config.yaml
model: "image captioner"
dataset: "rendered scenes of toy objects such as cars, trees, mugs and chairs"
train_examples: 195000
image_size: 48
crop_scale_min: 0.8
horizontal_flip: false
translate: 0.06
rotation_deg: 5
tokenizer: "word"
vocab_size: 62
encoder_arch: "pvt"
encoder_norm: "layernorm"
encoder_norm_position: "pre"
encoder_activation: "gelu"
encoder_mlp_ratio: 2
encoder_head_dim: 32
encoder_fused_qkv: false
encoder_qk_norm: true
encoder_parallel_block: false
encoder_dropout: 0.05
encoder_inner_norm: false
encoder_patch_size: [2, 2]
encoder_depths: [2, 2, 2, 2]
encoder_widths: [80, 160, 320, 640]
fusion: "cross_attention"
decoder_width: 192
decoder_layers: 8
decoder_norm: "rmsnorm"
decoder_norm_position: "post"
decoder_activation: "gelu"
decoder_mlp_ratio: 6
decoder_head_dim: 32
decoder_fused_qkv: false
decoder_bias: "all"
decoder_qk_norm: true
decoder_parallel_block: false
decoder_inner_norm: false
decoder_positions: "learned"
decoder_cross_attention_every: 2
decoder_tie_embeddings: false
init: "xavier_uniform"
residual_init: "none"
optimizer: "soap"
beta2: 0.95
learning_rate: 0.0012
beta1: 0.95
shampoo_beta: 0.95
eps: 1e-08
precondition_frequency: 20
max_precond_dim: 1024
one_sided: false
adamw_lr_other_params: 0.0019
max_steps: 3400
batch_size: 64
epochs: 1.1
lr_schedule: "wsd"
decay_fraction: 0.3
final_lr_fraction: 0.01
warmup_steps: 680
weight_decay: 0.3
adamw_weight_decay_other_params: 0.05
Rows from block 2 of the image encoder of a small image captioner, named by matrix and row number. Rows with one number belong to one neuron. Each number is 200 + 40 x the weight over its row's rms, rounded and kept within 0 to 999. All counts start at 0. After the name is the row's rms in percent of the matrix's.
After each neuron's rows are labels from the 100 images, of 14976, where the neuron reaches its highest value: "patch colour" is the nearest of a few named colours to the mean colour under the peak; "responds to" is what is common among them. Only what is clearly more common there than usual is listed. The data: rendered scenes of toy objects such as cars, trees, mugs and chairs.
# fc1: MLP up (encoder.blocks.2.mlp.fc1.weight, 320x160), inputs 0-159
# fc2: MLP down (encoder.blocks.2.mlp.fc2.weight, 160x320, transposed), outputs 0-159

fc1.205,098,130,199,189,129,228,221,165,260,222,185,261,191,137,236,171,225,176,253,269,274,152,176,170,172,205,175,192,251,172,230,244,216,160,192,208,130,170,202,237,191,188,198,201,228,179,220,116,278,262,136,199,226,215,193,183,264,162,161,135,217,155,143,218,265,161,211,221,180,231,197,203,143,242,238,266,213,221,250,208,248,231,231,187,252,301,239,236,231,210,161,191,225,263,171,131,196,238,146,223,240,155,210,190,253,224,248,228,128,151,182,190,218,255,187,203,206,197,251,260,148,227,252,175,187,172,198,224,209,228,126,183,240,276,216,178,115,191,194,217,203,203,203,213,134,200,197,167,188,238,196,268,193,254,213,251,151,175,201,275,109
fc2.205,104,196,302,253,225,256,142,221,194,234,228,195,209,201,192,213,205,229,149,214,189,179,253,264,178,183,282,141,135,148,137,204,181,213,210,257,273,184,301,175,174,175,164,208,268,257,154,193,215,183,160,159,252,146,141,204,243,157,221,271,194,216,202,268,211,247,243,203,209,185,278,186,141,225,224,177,190,272,195,249,164,161,163,173,174,117,288,145,160,197,207,231,223,228,247,198,138,175,216,161,162,164,216,225,195,240,185,146,282,244,210,208,173,195,195,207,217,217,221,190,162,184,163,128,285,280,198,243,207,179,271,185,200,154,223,202,207,258,179,179,147,184,227,199,270,147,208,202,217,205,215,168,228,239,225,165,262,198,248,187,235
patch colour: black
responds to: grey object; its colour: grey; black object

fc1.95,089,265,185,200,240,213,161,122,247,272,168,220,156,190,223,196,229,151,111,118,283,145,145,274,226,225,118,133,149,156,207,248,207,227,189,237,194,145,190,203,156,176,194,112,233,218,138,206,188,203,215,217,195,236,222,216,182,196,188,187,225,142,151,243,158,233,207,187,154,136,239,172,229,200,221,167,234,195,209,261,180,126,177,188,234,108,252,127,182,187,217,143,150,190,271,204,234,245,209,172,151,189,187,234,243,187,196,237,166,179,243,258,196,145,110,187,197,212,189,226,220,146,235,185,230,210,282,220,205,198,194,183,231,142,242,202,202,155,172,211,160,167,275,128,222,152,230,203,166,244,163,255,277,196,247,207,173,202,227,208,183
fc2.95,091,168,140,266,226,300,245,175,200,240,247,193,209,251,225,214,256,187,184,191,211,146,248,135,158,234,136,241,308,206,230,187,176,173,220,192,266,210,197,230,281,260,212,165,161,208,226,181,165,196,213,169,231,137,228,196,191,243,257,265,168,232,181,184,256,168,269,170,205,207,209,200,144,145,193,169,205,169,134,156,283,165,274,221,217,181,232,216,190,211,234,189,233,263,239,256,133,181,171,218,179,221,217,172,170,264,157,231,225,148,230,230,197,107,165,248,255,197,183,176,151,244,153,261,209,199,145,140,183,170,138,152,213,204,229,164,231,214,268,202,198,175,186,194,154,238,262,169,197,217,153,239,232,239,164,245,154,200,151,150,144
patch colour: pink
responds to: count: three

fc1.81,086,261,155,228,179,224,216,262,199,184,177,218,227,193,211,121,217,172,204,209,211,187,144,196,129,200,269,194,221,265,209,282,187,258,187,214,156,242,163,210,138,203,224,148,181,128,171,207,215,261,190,209,250,185,221,179,223,147,147,184,117,173,182,187,237,222,218,171,180,225,217,171,219,162,252,195,176,227,251,165,218,164,96,198,200,142,240,198,185,109,155,205,183,168,200,144,208,155,245,205,240,157,191,209,245,252,223,113,214,204,193,265,185,236,142,90,173,191,144,211,160,182,239,172,203,304,240,243,201,211,207,193,204,129,165,222,215,138,133,155,112,181,240,210,206,250,213,170,175,239,191,214,267,161,120,157,168,195,219,221,135
fc2.81,104,171,237,158,250,214,153,235,166,193,213,160,201,177,228,231,137,194,172,119,170,269,168,215,211,276,209,252,257,144,163,117,227,236,187,161,228,197,120,141,237,219,229,185,171,180,182,159,242,227,217,227,202,253,261,201,198,191,195,256,184,198,150,213,196,165,181,209,194,220,139,147,244,189,182,241,220,183,161,216,190,225,199,163,257,215,209,201,141,265,188,217,148,231,209,210,201,245,106,229,134,183,156,215,220,189,231,174,211,141,293,140,133,143,254,291,156,186,247,229,231,197,122,204,220,145,194,186,161,209,191,162,219,198,261,188,257,133,245,210,145,196,132,268,231,156,157,162,198,220,172,279,276,206,224,217,144,207,234,161,247
patch colour: pink
responds to: count: three

fc1.114,103,261,153,135,226,138,220,197,164,147,220,215,249,234,191,153,250,171,207,231,151,219,176,188,183,187,202,199,215,237,219,156,141,167,185,210,203,177,219,257,256,257,195,171,232,195,202,270,268,190,281,235,290,215,235,210,168,190,187,230,277,180,261,200,226,294,216,230,170,206,178,169,256,233,279,186,236,193,131,209,244,208,132,204,248,264,251,141,256,233,198,194,246,205,179,198,152,242,182,184,239,164,174,174,126,136,226,124,211,234,216,295,210,266,178,195,205,171,220,220,202,215,133,114,242,248,201,178,223,264,214,239,184,112,149,213,218,207,154,208,156,160,133,202,183,232,186,212,223,204,233,239,170,174,179,125,175,153,229,217,150
fc2.114,122,163,175,145,142,218,257,189,154,157,242,260,166,182,127,233,184,188,151,276,164,167,154,215,211,269,131,230,212,147,252,163,145,166,251,172,232,199,181,237,203,233,222,233,222,208,239,216,232,201,236,176,209,271,174,237,182,130,189,212,225,172,206,211,203,198,206,261,192,148,195,175,201,214,138,259,251,278,204,247,178,255,135,199,253,239,204,208,196,258,178,206,251,189,197,323,115,178,190,223,204,224,181,175,202,183,147,178,159,216,182,168,265,260,232,213,186,145,193,255,244,229,207,151,279,246,194,135,267,249,263,250,152,186,141,225,201,150,261,176,185,213,220,127,133,186,168,149,150,137,217,224,148,191,189,184,189,174,178,217,224
patch colour: pink
responds to: count: three; hammer

fc1.224,084,140,182,271,251,197,197,232,220,149,235,126,245,174,160,226,141,223,182,112,228,157,223,186,169,169,133,181,176,165,224,173,244,182,135,220,219,263,231,209,171,243,177,170,221,212,216,181,215,158,224,199,169,157,178,171,223,254,181,155,163,169,167,148,211,161,258,214,218,197,109,145,188,215,212,314,168,178,244,210,170,230,215,266,276,210,175,164,160,166,186,265,169,271,205,171,221,251,166,238,174,193,323,240,192,246,198,288,224,268,258,211,257,171,206,176,146,224,156,144,147,216,202,162,210,123,248,211,153,170,178,191,210,160,156,162,239,189,205,203,188,184,212,173,180,174,163,179,217,156,171,179,236,279,189,265,213,254,153,156,202
fc2.224,085,237,214,162,229,177,88,143,230,237,198,185,164,247,273,240,173,169,212,195,237,218,272,212,304,183,232,189,262,155,187,169,178,232,205,202,194,106,208,198,207,191,214,164,276,264,280,194,225,255,225,207,230,196,207,257,149,188,205,248,244,178,185,158,208,240,165,176,156,206,237,218,233,147,214,210,229,229,198,225,186,201,159,146,147,220,207,237,191,200,195,128,257,176,143,218,181,192,223,159,272,139,160,170,277,139,192,152,181,129,137,176,213,213,205,140,199,195,172,252,245,264,184,223,233,304,225,260,215,233,201,248,185,279,249,201,150,164,218,178,183,281,181,209,259,142,230,181,186,210,216,211,193,233,187,118,216,201,266,215,184
patch colour: brown
responds to: pink object; its colour: pink; barrel; largest object: barrel

fc1.6,117,214,172,185,231,189,147,267,205,206,181,208,186,234,122,170,230,173,208,190,130,229,230,189,181,245,242,172,264,242,178,195,179,193,156,246,240,234,211,230,250,231,193,193,164,70,228,252,235,203,175,124,201,217,166,279,187,189,137,147,249,152,260,159,166,225,209,108,215,156,135,155,229,141,167,146,213,204,240,215,213,238,124,166,260,183,144,210,197,260,149,244,170,122,158,135,207,153,127,182,241,181,197,177,206,221,180,128,195,185,240,179,293,167,193,148,245,245,188,209,192,268,150,158,289,221,209,196,181,153,160,213,191,219,194,250,170,181,206,183,154,263,188,246,218,137,157,202,196,223,204,216,215,169,177,156,205,221,144,195,156
fc2.6,107,193,203,181,140,197,271,159,182,252,257,217,162,192,146,222,225,217,173,234,124,216,174,157,204,254,243,201,192,218,193,195,216,135,263,198,174,180,253,198,178,162,164,183,132,160,169,160,199,230,232,170,204,214,137,184,157,179,169,157,166,142,253,167,185,181,185,171,238,234,221,229,298,194,172,232,223,214,251,135,240,166,209,143,176,137,170,159,246,161,199,233,194,149,208,275,190,227,181,164,209,190,230,188,199,234,127,182,224,280,193,183,205,254,171,181,206,226,307,193,230,244,234,203,206,218,202,205,242,268,148,183,184,211,117,293,195,297,223,230,199,285,286,161,199,185,244,211,245,183,127,130,147,180,234,168,187,286,242,198,222
patch colour: blue
responds to: blue object; its colour: blue

fc1.87,108,202,164,74,154,220,212,174,156,226,157,199,193,190,215,205,198,154,268,161,235,156,198,244,188,121,196,170,246,146,264,208,197,208,183,144,153,303,145,149,196,113,244,272,178,152,226,244,226,236,238,176,266,232,194,217,175,188,141,299,192,206,238,204,190,186,222,214,206,224,202,213,308,167,216,143,265,192,251,155,169,223,204,212,168,254,212,179,202,287,192,188,222,189,152,185,207,165,155,204,215,231,203,179,231,191,187,184,154,169,185,230,213,173,216,212,167,199,192,175,104,213,177,136,198,174,236,160,193,177,210,222,232,233,189,236,229,270,218,193,125,190,150,267,140,260,247,217,223,150,241,169,196,231,169,203,192,253,238,92,161
fc2.87,119,137,203,173,198,191,211,164,206,230,125,206,244,233,238,197,186,277,171,260,235,111,165,227,235,205,164,167,247,189,268,172,185,177,216,160,171,262,224,224,182,240,177,170,226,171,191,213,133,210,249,244,98,169,221,174,197,204,230,182,208,223,187,209,181,222,174,184,222,168,194,228,191,240,180,195,147,190,206,203,187,292,156,221,275,228,210,187,217,283,219,180,133,222,217,282,225,247,204,205,189,148,135,203,204,132,153,212,99,165,256,184,249,238,234,227,121,152,168,181,205,153,174,197,148,193,185,201,160,112,241,218,196,192,140,174,192,164,268,253,194,122,248,184,173,258,201,191,221,173,235,156,180,231,173,140,272,260,128,219,280
patch colour: pink
responds to: black object

fc1.117,074,117,178,207,135,164,230,148,212,177,96,137,142,173,186,183,290,275,247,187,219,122,292,167,149,199,214,167,207,227,282,240,196,181,193,247,235,252,168,255,209,222,182,255,215,234,195,206,280,164,185,131,225,191,221,241,228,211,258,285,145,210,204,209,213,224,197,217,165,189,186,159,175,219,148,268,174,224,184,150,274,177,230,208,221,185,219,221,242,174,184,217,165,224,216,222,249,187,179,209,175,197,233,202,156,175,134,215,166,226,215,177,137,235,201,216,115,130,208,246,182,216,241,197,252,195,222,271,198,199,160,103,152,215,143,169,184,212,132,175,266,127,200,195,237,143,207,217,177,238,211,158,204,236,166,247,219,229,249,249,190
fc2.117,068,182,187,246,163,235,245,143,169,211,185,137,148,221,228,243,98,176,207,283,238,170,223,226,137,164,213,223,131,174,230,168,189,250,179,252,235,202,195,241,210,131,226,110,230,217,164,178,204,167,216,162,235,217,226,149,198,229,233,164,210,181,247,325,214,237,209,217,224,243,183,188,244,199,209,242,206,251,211,226,215,204,140,249,212,210,203,191,225,182,205,262,250,150,250,282,205,179,158,254,184,89,268,159,227,160,231,190,146,260,276,127,175,219,224,256,211,219,160,190,167,235,213,166,219,197,187,252,183,218,168,179,244,240,192,193,204,274,165,233,222,171,172,228,163,105,201,202,209,139,268,160,236,221,266,199,176,210,230,190,271
patch colour: black
responds to: green object

fc1.214,118,232,173,147,102,144,211,251,284,156,171,155,167,146,228,228,221,196,266,163,202,112,235,212,262,147,256,153,209,236,182,203,242,181,210,158,140,163,125,116,227,173,215,144,230,181,210,151,208,153,128,153,167,165,209,194,178,149,209,177,219,145,225,234,217,113,173,189,117,211,214,167,145,166,171,183,159,189,199,274,274,205,225,135,224,189,254,234,217,198,149,167,233,192,180,221,212,174,173,249,170,194,152,175,211,178,205,185,97,115,186,211,201,174,202,216,244,177,195,202,198,188,179,271,270,240,184,161,173,188,141,243,188,217,178,187,134,155,214,218,181,219,152,256,248,164,127,143,202,176,243,240,211,176,172,153,174,185,226,204,243
fc2.214,119,241,229,190,142,150,227,205,197,211,186,235,151,185,265,243,173,227,216,197,161,221,201,173,248,233,159,198,243,179,130,216,236,236,236,217,160,145,244,186,268,270,144,112,195,208,197,219,147,229,155,165,119,132,198,162,248,189,160,161,232,257,251,190,179,207,231,218,175,221,215,160,180,186,175,177,168,172,142,160,174,117,227,183,180,135,307,206,125,226,201,194,194,242,230,224,192,175,185,214,266,221,150,292,232,192,159,124,199,105,248,224,189,149,189,231,239,130,221,175,220,113,136,198,232,257,135,176,167,144,285,207,151,157,177,202,219,159,202,220,167,216,181,255,170,192,151,157,255,196,219,176,176,217,196,257,163,210,183,197,200
patch colour: orange
responds to: light from behind the camera; orange object; its colour: orange

fc1.42,104,186,189,137,215,225,192,156,221,226,190,210,159,200,197,172,243,242,224,220,105,184,187,169,215,209,232,203,204,188,167,161,210,264,197,170,202,209,157,209,105,170,217,165,153,142,212,145,125,160,201,249,187,183,211,120,126,168,217,203,225,302,161,167,143,154,197,171,121,127,142,193,222,224,174,194,243,118,137,171,220,211,201,204,150,238,171,172,255,160,144,236,131,175,240,228,235,227,183,196,197,154,191,319,200,145,145,191,215,234,169,156,181,213,222,221,179,255,183,170,205,202,251,254,107,155,305,205,232,260,208,202,165,207,178,162,181,181,164,279,190,165,216,190,149,156,180,163,214,257,204,207,267,234,255,191,204,228,154,178,205
fc2.42,116,175,234,225,190,159,225,238,211,174,174,210,200,245,257,216,199,240,138,142,146,234,225,172,185,240,220,201,141,229,165,199,199,246,212,187,249,222,183,163,230,183,169,187,210,211,275,184,221,246,256,219,160,192,155,159,158,283,204,173,227,222,181,148,148,198,168,201,175,230,248,110,247,121,263,212,155,143,196,165,177,205,281,207,208,207,222,151,179,214,221,251,228,261,209,187,243,294,215,211,226,136,198,196,273,258,153,219,169,94,233,207,284,179,211,237,165,223,214,247,218,192,195,236,167,248,166,265,239,259,280,191,210,172,169,212,226,234,166,206,234,176,227,241,231,90,183,200,169,235,171,152,161,136,233,86,224,188,153,201,171
patch colour: blue
responds to: blue object; its colour: blue

fc1.219,092,216,199,161,213,202,120,178,158,156,144,180,192,172,235,243,110,271,124,218,146,130,214,198,105,160,220,128,126,139,242,208,167,144,221,150,199,141,208,179,251,166,280,212,211,138,172,206,116,219,250,176,219,190,176,104,159,201,143,144,244,238,196,223,192,154,155,166,213,208,227,167,182,177,235,162,269,139,160,162,159,230,267,235,183,171,164,238,179,264,251,184,251,252,159,239,212,204,225,258,190,226,182,239,164,159,193,171,224,170,196,209,190,194,185,255,168,152,234,235,181,205,163,200,164,173,210,206,227,195,215,165,145,197,208,210,260,172,220,257,225,245,282,231,181,210,223,253,259,218,236,143,200,215,161,239,245,153,239,167,190
fc2.219,091,150,205,246,296,173,237,202,244,174,205,202,169,225,139,161,236,214,228,159,260,215,196,267,202,232,209,271,263,212,174,124,227,219,182,179,243,197,269,221,147,181,179,215,211,208,120,141,211,288,221,266,217,202,200,236,292,224,207,219,160,208,177,210,183,255,219,186,120,203,176,185,242,225,142,250,175,227,185,301,249,245,116,203,155,143,182,220,143,189,134,223,216,173,212,125,192,199,227,132,307,208,200,225,217,271,221,186,235,249,154,213,173,207,206,133,209,206,120,219,209,205,169,217,211,216,213,259,156,170,197,275,179,196,240,127,198,243,160,189,270,159,209,193,172,164,198,216,161,162,195,225,174,169,240,215,142,239,193,159,209
patch colour: brown
responds to: yellow object; arch

fc1.249,097,165,144,196,140,201,189,218,138,239,242,164,176,235,170,176,143,193,192,191,244,199,183,261,188,216,168,227,215,199,133,230,182,214,189,234,264,223,240,136,171,184,146,172,215,152,236,257,207,169,156,182,210,237,180,231,175,207,299,154,249,180,212,219,182,179,199,139,236,268,214,228,280,108,236,231,191,137,184,242,177,210,87,174,250,201,174,195,209,212,181,192,209,245,178,233,188,201,225,295,218,243,143,191,221,222,161,249,188,253,156,239,233,185,214,165,170,210,155,185,193,86,282,198,135,198,240,258,148,249,240,164,263,224,153,206,267,191,195,132,177,266,190,201,196,254,175,152,181,159,237,216,192,167,237,114,208,207,154,178,141
fc2.249,098,209,154,181,178,240,167,212,144,247,231,182,225,269,192,192,153,185,146,226,221,173,152,257,152,204,161,208,221,247,137,220,263,178,246,184,260,260,216,266,205,210,156,140,179,188,251,241,249,235,149,235,181,136,213,198,206,214,160,210,229,204,209,197,178,188,216,168,280,250,137,275,264,238,234,194,201,184,211,236,116,218,206,216,217,231,252,154,250,209,207,212,191,300,202,201,188,209,228,238,281,241,168,223,286,176,133,218,206,146,194,175,268,212,254,194,192,162,205,180,215,237,212,209,154,239,257,275,135,206,199,206,246,178,160,251,273,168,158,208,158,280,145,243,253,232,191,200,146,233,201,156,170,159,222,143,211,129,163,159,123
patch colour: blue
responds to: blue object; its colour: blue

fc1.129,083,122,215,199,107,299,198,182,237,136,205,196,153,168,195,226,172,193,154,241,211,110,178,225,202,122,234,216,154,200,242,209,181,194,250,202,227,182,215,206,148,214,144,174,173,180,251,170,270,222,156,216,210,190,185,191,177,231,179,143,161,178,123,233,238,185,196,233,217,215,237,207,136,249,182,197,154,140,207,127,229,176,193,212,247,182,218,213,181,234,228,185,201,189,271,176,173,294,208,225,172,168,264,156,192,221,218,182,163,126,141,259,130,249,183,204,203,221,203,176,215,207,141,181,278,245,173,289,165,191,239,195,238,187,250,272,203,147,255,176,170,205,127,193,229,175,219,96,202,294,208,213,197,161,174,251,162,221,141,220,147
fc2.129,102,189,142,205,254,224,247,207,263,140,141,206,279,258,228,212,258,207,182,194,219,153,166,138,217,211,175,204,178,229,218,264,203,228,200,221,173,246,215,245,159,127,190,188,221,196,174,223,272,228,172,193,196,181,211,238,193,219,192,231,188,213,192,174,233,153,193,165,288,245,218,214,159,151,178,150,162,136,149,196,219,188,182,272,196,185,201,177,137,221,172,233,200,199,226,237,151,265,177,244,159,265,140,186,209,282,225,166,172,210,219,209,227,213,108,251,230,176,249,212,212,184,165,178,287,167,171,218,172,111,180,204,242,167,246,129,185,232,234,188,259,205,222,236,176,145,209,196,313,226,178,158,133,189,119,246,251,197,92,237,254
patch colour: orange; red
responds to: light from behind the camera; orange object; its colour: orange; red object

fc1.259,088,200,165,170,274,172,180,255,228,179,180,212,227,206,263,204,194,170,192,262,244,169,215,253,201,145,243,150,112,211,174,180,232,188,230,236,233,163,209,234,204,186,194,231,228,219,199,204,197,179,161,200,174,270,166,180,234,283,198,219,190,147,162,150,234,150,236,175,242,168,125,216,238,240,144,262,236,239,276,240,227,263,244,241,150,195,245,197,162,208,231,268,215,209,182,164,296,209,187,203,147,140,182,203,236,193,257,162,123,188,253,208,218,277,175,144,204,164,197,263,239,198,232,177,185,221,215,229,255,165,172,272,140,203,118,263,160,226,116,230,244,236,212,265,271,197,200,236,194,202,174,190,192,169,163,125,264,159,262,164,178
fc2.259,100,223,243,194,240,141,123,155,193,219,186,212,203,214,183,175,188,249,202,180,189,155,176,176,323,191,99,207,233,132,240,154,227,155,248,175,292,197,191,211,147,161,221,216,191,214,222,212,217,95,204,227,246,189,208,248,173,207,147,241,159,175,224,173,99,188,183,148,219,245,185,216,220,161,204,195,137,186,163,191,220,225,164,211,157,181,192,243,142,212,207,156,204,215,200,230,162,228,244,193,187,211,193,251,220,289,215,247,273,175,186,178,189,121,226,214,295,205,141,201,153,174,180,204,180,222,170,202,216,239,243,153,246,177,160,127,178,200,263,227,278,164,261,208,134,207,213,213,107,283,191,184,175,244,189,162,221,242,120,204,227
patch colour: blue
responds to: blue object; its colour: blue

fc1.217,094,126,210,163,143,148,187,186,190,234,243,143,187,153,259,205,210,184,199,251,182,203,191,172,182,202,210,137,259,285,182,218,194,177,225,177,193,153,129,276,223,132,159,220,218,209,171,181,172,209,235,201,211,163,224,252,103,211,120,213,203,254,211,225,196,224,199,175,193,230,192,240,158,266,198,198,223,238,199,232,274,194,191,155,250,232,135,200,189,203,263,228,171,153,274,157,251,249,244,140,173,193,206,170,146,261,203,241,287,204,190,175,191,147,239,248,163,155,205,140,235,204,196,189,232,314,239,103,221,261,138,176,222,208,205,245,227,200,214,127,135,206,195,197,217,180,150,254,174,144,171,146,220,204,127,145,173,206,250,200,203
fc2.217,089,177,134,251,173,192,271,233,221,170,142,209,128,252,114,158,222,203,192,176,247,234,212,196,157,224,183,234,157,185,249,283,208,137,239,156,184,244,224,198,194,172,171,235,152,205,187,137,251,274,78,236,215,163,229,211,231,169,224,189,187,159,247,215,175,141,181,222,211,214,207,180,192,248,197,174,204,141,267,207,151,258,208,293,152,181,233,188,263,150,160,212,176,205,179,187,195,204,169,281,170,205,128,206,123,195,174,148,238,119,189,231,214,215,175,167,239,200,218,262,91,202,211,202,216,190,176,201,155,266,246,139,196,228,231,251,162,175,235,204,223,239,179,138,202,242,199,206,173,139,164,193,155,186,229,251,269,213,200,261,231
patch colour: brown
responds to: count: three; orange object

fc1.120,090,265,224,216,141,200,175,193,208,207,134,191,243,230,238,288,236,155,237,202,245,229,263,224,194,251,191,187,138,190,199,122,218,157,185,164,230,213,265,148,272,124,252,230,191,204,233,193,198,160,278,218,247,231,226,261,171,184,189,188,158,198,186,189,152,266,202,180,237,227,223,174,216,181,213,169,270,217,183,149,187,189,254,219,160,163,241,133,286,149,197,137,217,177,207,151,213,228,132,125,151,214,217,214,152,150,129,216,229,215,171,210,151,244,256,183,207,166,200,177,169,220,149,153,269,202,173,244,248,213,139,203,224,198,190,129,197,165,205,236,240,150,177,247,218,86,194,242,203,265,207,209,247,207,145,163,263,234,132,200,153
fc2.120,092,181,225,265,188,171,208,221,226,122,191,238,171,213,231,162,217,203,249,250,271,225,146,220,220,163,239,190,210,220,128,160,173,269,216,225,178,214,166,177,242,228,297,174,212,155,193,176,158,193,161,153,216,256,217,101,206,138,195,185,200,213,246,237,161,211,165,255,232,250,243,214,172,163,221,204,129,239,226,176,222,138,214,214,191,155,255,150,280,182,208,219,194,266,106,198,178,163,184,201,168,150,139,200,238,233,106,127,209,223,176,161,174,210,176,239,227,122,228,123,155,137,241,206,228,206,131,213,203,218,172,153,220,196,176,94,213,236,223,206,213,204,164,245,168,130,160,192,176,247,282,191,223,182,192,224,177,260,136,221,196
patch colour: blue; purple
responds to: count: three; orange object

fc1.144,099,157,171,174,195,275,239,264,191,201,203,239,230,160,236,204,248,156,246,168,151,132,246,202,232,250,223,215,284,156,208,294,185,154,208,192,260,228,196,173,204,122,212,265,167,249,211,272,134,253,186,232,158,269,177,240,251,201,128,168,228,227,229,162,222,214,210,180,203,201,225,195,260,255,212,215,167,221,232,190,154,281,213,286,243,252,267,227,149,198,245,212,233,224,201,191,165,182,203,237,226,262,215,236,188,138,155,192,209,252,219,232,193,193,267,209,147,224,117,283,169,228,201,156,186,189,188,239,206,168,212,207,190,174,175,176,221,236,187,189,244,280,232,181,186,223,261,307,203,228,202,208,161,206,237,207,277,121,183,243,166
fc2.144,111,285,254,297,223,103,205,228,192,268,212,216,152,182,150,184,175,173,224,257,193,179,208,157,188,105,183,209,161,227,242,169,183,224,178,239,211,149,209,244,251,254,251,240,325,217,161,254,195,190,204,224,229,163,153,207,162,214,172,194,205,197,172,230,198,149,190,225,262,296,206,282,185,177,294,224,164,252,258,232,209,224,216,222,258,199,177,204,145,276,167,228,251,209,282,162,202,107,244,184,245,203,202,160,171,250,185,200,238,174,230,197,171,177,149,105,181,157,202,229,206,266,233,162,174,137,198,223,182,184,232,185,190,229,206,182,176,198,270,239,256,226,179,225,186,219,214,203,174,172,161,245,157,223,238,196,188,187,231,155,186
patch colour: blue
responds to: blue object; its colour: blue; house

fc1.96,090,225,199,113,133,136,236,162,230,246,253,165,152,283,227,183,211,253,219,184,188,264,213,166,230,271,173,235,209,153,193,207,220,178,259,227,262,238,190,285,221,191,257,171,136,149,247,170,185,201,239,163,174,250,148,152,187,187,196,162,254,271,187,183,237,216,207,202,246,203,199,259,224,156,176,216,199,175,248,176,263,212,194,226,250,155,151,176,236,276,140,246,190,238,233,193,203,225,222,236,213,210,169,269,224,172,179,168,225,189,183,145,282,191,225,223,212,168,196,237,270,219,266,241,181,240,258,222,169,278,180,199,181,249,151,279,271,233,194,216,158,263,227,188,179,207,193,167,174,179,239,114,194,162,218,205,102,175,148,253,203
fc2.96,100,255,257,181,106,189,196,198,216,263,238,144,188,153,261,140,201,207,146,306,100,291,249,235,190,245,207,214,158,139,270,210,192,189,212,177,219,123,183,271,236,179,236,182,200,175,211,214,163,150,226,173,220,161,203,142,143,167,165,198,235,224,269,235,211,205,228,205,248,180,173,191,229,161,226,145,252,176,204,126,168,197,188,217,219,173,214,115,163,191,192,246,143,212,212,234,200,206,189,270,191,179,177,240,217,146,236,242,231,153,181,170,225,125,220,224,213,268,154,148,226,237,183,216,257,244,214,170,203,221,208,218,276,236,203,248,161,216,297,180,140,261,182,189,168,182,249,173,134,217,192,249,181,238,186,189,180,240,178,173,135
patch colour: blue
responds to: blue object; its colour: blue